A small image VAE, trained from scratch: encoder patch size [2, 2], 101725 training examples.
Rows from block 5 of the encoder of a small image VAE, named by matrix and row number. Rows with one number within an expert belong to one neuron, the router's apart. Each number is 50 + 10 x the weight over its row's rms, rounded and kept within 0 to 99. All counts start at 0.
Before each expert's rows are labels from the 100 images, of 14848, where the router gives the expert most weight on average: "top examples" is what is common among them; "colour at peak" is the nearest of a few named colours to the mean colour under the peak. Only what is clearly more common there than usual is listed. The data: abstract colour fields from 500 small random pattern networks. In brackets: how many of the 100.
# router: slot weights (encoder.blocks.5.mlp.router.weight, 64x128, trained with AdamW), inputs 0-127
# up: expert up (encoder.blocks.5.mlp.up, 32x128x128), inputs 0-127
# down: expert down (encoder.blocks.5.mlp.down, 32x128x128, transposed), outputs 0-127

# expert 6
top examples: mostly green (53); dark (43); smooth (28)
colour at peak: green (41)
router.12:45 51 46 68 49 59 66 53 51 77 32 57 39 57 54 33 42 47 59 51 55 60 60 48 47 32 60 63 54 49 51 57 54 42 39 70 65 58 50 41 50 56 42 58 44 39 45 43 65 50 36 37 41 50 53 61 57 43 39 62 56 44 39 47 55 65 29 53 61 53 44 71 67 42 55 50 32 44 58 68 57 49 46 41 46 38 51 63 62 50 33 40 41 34 50 55 58 53 50 65 45 40 55 57 35 46 29 56 39 68 55 52 46 47 74 53 47 48 48 61 41 64 47 47 58 62 56 48
router.13:43 66 62 40 53 43 42 49 54 49 38 48 43 44 38 52 46 43 52 47 51 66 39 49 53 77 34 58 42 54 27 40 37 33 61 61 59 49 44 60 56 51 37 64 41 44 48 44 46 27 60 49 49 35 43 57 42 55 40 44 50 43 64 59 56 47 53 49 41 52 51 42 43 54 34 58 35 48 71 47 55 54 55 24 52 65 24 40 62 55 78 51 49 53 61 49 66 64 39 45 57 55 43 51 46 71 55 43 45 50 51 59 48 53 54 59 51 41 60 52 33 48 51 50 64 50 40 61
up.0:56 57 58 57 39 37 78 36 46 49 48 48 46 48 44 42 48 51 39 40 49 62 31 62 56 67 48 34 61 79 53 51 43 51 42 59 44 51 41 53 52 47 48 61 46 55 28 50 47 39 50 55 41 38 54 48 41 43 50 54 47 45 52 42 56 46 61 35 59 34 44 58 35 64 51 43 36 47 41 50 54 50 38 67 34 56 48 39 46 35 51 77 42 68 48 48 35 45 42 47 54 39 56 72 36 44 47 74 43 59 61 52 56 47 59 61 66 42 44 51 44 57 48 50 50 33 62 58
down.0:46 71 52 48 54 42 48 71 56 58 42 74 58 66 49 48 56 54 57 59 57 49 52 46 36 36 49 55 38 51 52 50 53 39 61 48 54 31 36 41 47 60 52 62 47 50 55 63 58 40 39 25 72 55 41 55 48 33 65 41 53 62 39 33 39 54 35 66 46 55 46 57 67 51 55 61 58 56 43 45 64 49 59 24 47 61 39 52 55 56 63 55 67 52 42 52 47 66 51 50 49 50 47 39 44 43 43 50 24 47 46 45 38 61 35 42 42 55 51 58 50 43 43 50 43 69 53 38
up.1:62 48 52 68 47 46 48 45 55 68 64 54 53 56 41 70 59 52 51 51 50 42 48 39 56 31 74 71 53 47 58 58 52 43 69 42 41 55 61 61 57 36 58 62 72 47 55 48 47 52 48 58 59 54 48 70 55 43 49 48 42 47 31 37 53 33 52 45 41 49 34 33 62 52 48 60 66 40 50 49 46 35 43 29 45 54 41 46 51 52 50 41 44 52 55 45 35 45 46 55 51 42 50 58 48 52 73 56 32 40 42 60 39 52 65 33 68 53 54 59 62 50 56 41 54 56 51 76
down.1:54 41 58 49 67 42 43 46 54 43 19 60 49 41 64 43 64 45 42 40 53 67 54 58 39 52 45 33 46 44 40 37 59 51 26 52 51 58 46 56 55 48 28 40 63 55 38 53 39 61 52 49 68 51 63 35 38 58 45 55 58 55 55 47 42 53 47 50 57 47 41 49 42 49 66 59 37 44 47 55 64 67 47 73 44 47 53 48 44 42 51 58 50 39 50 46 58 53 55 38 49 42 53 45 52 60 40 48 45 58 69 56 36 61 68 43 57 44 52 36 49 54 22 45 47 57 73 29

# expert 29
top examples: mostly blue (56)
colour at peak: cyan (41)
router.58:33 21 47 54 52 60 46 54 45 60 59 25 46 55 46 54 47 58 42 54 46 43 49 35 45 32 61 51 45 42 52 64 60 63 53 61 44 43 59 58 23 38 42 67 57 54 39 49 59 70 52 52 45 75 50 43 46 47 61 57 54 59 32 38 51 52 51 38 59 56 71 44 39 41 54 43 57 67 56 54 45 54 64 57 45 44 56 54 61 53 50 58 41 41 43 53 67 43 53 38 48 57 59 35 49 45 27 52 60 61 49 49 51 66 67 42 44 30 52 50 61 60 48 57 58 53 55 37
router.59:69 79 51 77 51 53 69 44 46 51 51 73 54 53 56 41 43 35 54 44 69 45 61 57 57 45 48 66 40 46 39 44 40 60 50 45 35 74 57 28 62 59 48 33 46 52 48 58 39 33 48 34 50 48 69 54 50 57 32 42 51 48 53 61 41 53 53 40 63 48 41 46 58 61 46 43 59 39 49 58 51 38 45 39 49 58 45 48 51 53 38 46 63 48 53 50 34 51 47 49 51 53 50 51 54 37 63 41 43 49 39 42 37 49 34 43 63 74 43 48 55 62 43 47 49 67 43 61
up.0:54 60 37 61 56 67 42 45 45 27 62 57 47 65 43 70 54 47 62 59 64 63 46 23 52 53 54 44 55 58 56 49 47 52 56 49 58 53 44 48 48 59 45 46 46 62 80 47 58 49 43 49 44 58 45 55 47 72 41 47 42 50 54 35 51 61 63 45 42 50 45 40 49 28 46 49 56 49 22 52 38 38 58 48 51 65 46 59 62 61 48 43 47 66 39 44 60 59 30 40 40 33 44 58 64 65 48 47 60 56 65 53 55 61 47 45 51 43 50 33 60 58 34 56 40 58 58 58
down.0:36 27 58 44 58 52 39 64 48 52 45 54 51 54 52 42 45 48 45 52 48 30 39 54 34 65 65 53 34 53 35 60 50 59 40 54 45 51 50 43 47 38 51 64 49 47 54 59 67 56 55 40 39 44 35 49 73 34 46 46 60 42 51 79 60 57 47 60 55 67 61 53 50 64 43 55 51 37 59 39 53 62 42 53 60 32 59 62 60 49 43 47 63 61 49 43 49 48 41 53 54 53 47 39 29 58 54 55 59 53 32 67 50 33 46 56 63 63 40 59 56 28 58 59 39 38 45 58
up.1:55 57 64 50 41 52 27 45 41 44 46 31 38 49 50 49 52 42 34 44 58 50 60 54 66 33 55 28 36 41 57 48 53 70 49 34 51 56 43 53 50 45 51 68 61 38 53 51 37 55 52 39 38 51 57 51 53 64 37 42 41 47 39 58 55 47 52 41 51 51 57 41 36 36 57 38 44 46 37 62 50 37 51 47 64 40 59 40 77 61 48 58 53 67 26 36 57 57 50 61 60 63 45 34 53 53 64 53 42 65 42 33 57 46 60 56 48 55 45 41 59 58 47 47 32 51 52 71
down.1:29 31 40 62 43 44 53 63 61 41 54 46 47 49 51 54 39 56 55 53 53 31 45 58 31 59 59 69 66 71 27 52 52 45 56 69 40 21 60 42 51 46 48 48 57 53 49 51 54 41 45 46 42 36 52 57 40 53 46 47 47 51 54 51 48 49 50 58 62 61 50 49 61 54 63 34 58 49 51 40 40 51 57 56 44 72 64 36 32 32 56 54 33 30 61 53 53 48 46 58 54 56 57 50 51 47 49 38 39 39 67 51 50 54 60 36 43 33 42 48 37 57 56 58 49 31 33 61

# expert 17
top examples: mostly red (93)
colour at peak: red (39); pink (29)
router.34:51 52 53 52 61 57 42 52 64 56 63 55 57 46 43 61 45 38 52 51 64 44 56 44 43 51 41 51 44 66 55 54 58 74 51 49 35 36 49 64 51 58 59 54 69 37 47 51 61 56 48 45 46 70 54 62 53 45 60 50 48 54 54 48 58 36 35 57 39 48 31 66 53 45 52 54 57 45 43 68 53 43 41 30 27 51 46 47 47 37 44 47 46 57 62 22 70 62 49 62 47 34 27 51 48 71 63 49 51 54 60 49 63 48 54 49 73 35 59 36 59 49 44 52 52 45 53 31
router.35:63 52 59 44 56 57 52 43 60 54 71 43 54 46 39 51 39 40 57 54 62 38 55 52 41 62 39 43 38 69 53 49 52 70 51 47 44 36 39 63 52 59 60 51 66 38 42 60 53 48 48 47 36 58 56 45 54 54 52 53 44 53 51 62 51 36 44 54 48 42 39 66 57 46 42 63 63 47 43 69 52 44 44 28 40 53 37 52 57 35 45 49 48 54 57 32 55 53 48 50 47 37 38 50 59 75 70 48 51 69 62 57 60 45 56 50 77 22 57 47 56 49 41 53 57 45 53 21
up.17:61 51 34 40 37 61 53 44 51 43 66 45 39 46 57 73 50 49 70 56 46 60 54 59 36 63 58 51 53 64 21 43 50 51 55 39 63 55 55 30 41 63 49 12 64 57 49 56 53 67 53 53 51 51 60 48 44 45 41 50 47 24 55 47 53 46 49 53 55 57 40 55 64 40 28 52 48 32 51 42 52 49 71 47 58 43 47 49 56 57 61 57 44 40 26 35 50 47 65 49 52 48 45 46 49 59 64 52 53 46 45 63 42 52 69 61 58 54 50 53 55 53 52 51 53 51 43 51
down.17:39 54 40 41 56 55 37 53 41 41 48 42 65 55 51 60 50 73 44 42 48 51 71 60 72 45 48 39 33 52 62 62 42 66 59 51 50 51 48 48 37 60 54 66 52 58 39 51 53 45 54 53 48 43 48 49 50 38 59 61 55 56 50 57 12 38 61 62 37 45 43 54 35 57 56 56 60 46 42 52 39 56 42 42 44 50 41 75 32 40 75 39 36 58 61 48 51 45 42 45 54 51 43 63 44 49 52 53 61 54 45 53 63 51 57 36 36 33 47 50 49 44 61 64 29 48 52 48
up.18:60 50 51 59 53 50 38 48 55 37 55 38 63 49 55 43 53 54 55 52 56 42 54 68 64 45 60 39 40 69 60 53 55 28 65 66 55 48 56 57 40 61 33 45 32 57 43 55 38 39 40 57 56 53 50 52 42 51 58 52 44 51 45 50 44 45 37 39 71 49 55 45 37 46 51 64 59 41 44 35 54 55 43 72 51 65 39 48 44 67 52 46 64 44 60 67 46 66 42 58 50 36 31 36 42 47 45 81 56 56 63 53 53 58 41 33 36 30 42 51 54 58 47 44 64 35 44 52
down.18:69 54 50 34 59 43 59 50 45 43 50 52 56 36 27 57 46 54 71 54 45 61 48 44 50 79 37 53 53 57 55 64 54 51 45 66 49 43 43 66 49 32 42 33 53 48 46 49 57 47 45 56 56 39 66 37 42 52 51 37 54 38 40 60 60 58 57 50 44 37 43 53 80 53 48 33 46 49 57 66 40 37 57 37 61 48 61 59 67 56 55 50 56 48 52 37 44 50 45 51 51 68 50 56 41 54 62 38 54 38 41 34 64 41 62 71 49 69 50 58 52 51 49 55 65 53 44 36

# expert 15
top examples: dark (30)
colour at peak: brown (45); green (30)
router.30:39 70 47 44 44 44 24 45 43 30 78 20 41 42 58 54 52 63 35 26 55 56 54 54 53 50 36 50 54 36 40 49 40 39 48 46 38 47 45 27 58 54 46 66 37 56 57 44 49 62 53 54 63 54 47 58 59 58 26 35 56 49 59 59 47 30 45 50 57 59 40 26 60 63 51 50 47 58 53 54 39 51 35 61 61 49 48 45 47 48 53 53 44 44 68 52 54 31 65 51 53 55 53 51 56 50 55 52 49 52 57 54 55 55 40 38 58 42 62 48 57 53 61 47 44 52 57 40
router.31:45 71 54 39 39 45 21 52 59 40 46 33 36 47 47 63 62 43 44 49 47 48 55 49 56 54 32 52 39 33 53 48 37 37 39 49 63 27 38 52 69 49 41 59 45 48 50 60 50 70 44 54 43 45 35 49 64 51 39 60 58 55 44 47 54 46 35 56 41 60 32 56 51 60 55 57 42 51 52 55 58 58 37 62 58 45 39 39 62 59 84 52 43 44 57 51 36 58 35 29 63 49 42 63 49 55 35 51 53 55 54 44 57 55 44 44 54 62 46 62 42 56 61 54 62 42 54 54
up.0:55 54 37 49 52 40 64 53 42 50 74 66 35 55 39 49 27 47 45 50 44 55 54 44 40 47 48 45 44 44 70 42 54 71 60 43 59 47 43 45 62 63 62 36 42 36 58 53 41 46 55 32 38 38 48 27 43 61 56 37 65 56 51 55 67 45 62 72 54 50 50 56 46 36 47 31 53 67 50 51 50 28 44 54 47 53 61 59 55 53 32 45 50 55 42 52 50 66 50 55 48 50 60 67 54 51 50 45 42 42 49 41 48 39 54 63 56 52 48 65 62 47 62 31 41 64 33 38
down.0:38 65 79 55 44 65 59 31 55 50 49 38 50 32 47 69 47 66 54 53 39 57 49 64 50 53 56 48 43 61 35 37 48 39 51 55 43 50 40 59 59 59 44 55 59 41 52 44 45 67 49 69 43 58 41 61 49 57 54 54 39 61 68 55 60 57 42 41 49 27 50 49 42 43 65 53 49 60 41 55 53 57 56 64 61 41 31 53 44 42 52 49 50 59 51 50 45 72 52 58 27 30 29 47 48 50 60 61 40 59 46 43 49 70 54 45 31 59 53 44 40 47 48 49 58 37 48 51
up.1:43 44 49 41 41 50 52 40 25 42 56 43 47 51 53 37 63 58 47 38 53 45 54 47 55 45 67 43 45 63 62 55 54 53 42 46 57 54 62 26 56 48 43 51 49 53 43 37 44 39 55 66 42 57 42 70 56 29 52 48 49 51 64 42 48 53 41 64 53 56 60 51 61 38 51 48 66 53 51 74 62 36 43 71 56 73 52 56 44 67 40 50 63 50 44 44 38 50 51 59 59 47 31 32 64 29 66 35 42 61 35 51 50 54 57 52 41 57 57 47 73 50 57 40 39 51 48 49
down.1:37 35 24 47 59 32 33 59 42 51 41 61 67 34 48 50 53 57 42 49 64 42 45 58 56 38 53 46 55 59 42 44 59 55 40 26 43 39 64 32 48 42 62 48 48 48 63 68 62 62 62 36 54 51 50 55 49 58 39 55 55 47 35 51 60 37 49 49 49 58 35 60 33 56 50 65 66 47 37 68 48 43 59 49 68 64 32 46 59 46 47 43 48 30 44 44 39 50 69 49 49 48 53 63 56 49 48 58 41 48 57 61 36 44 40 72 58 58 33 57 48 52 55 56 48 56 45 54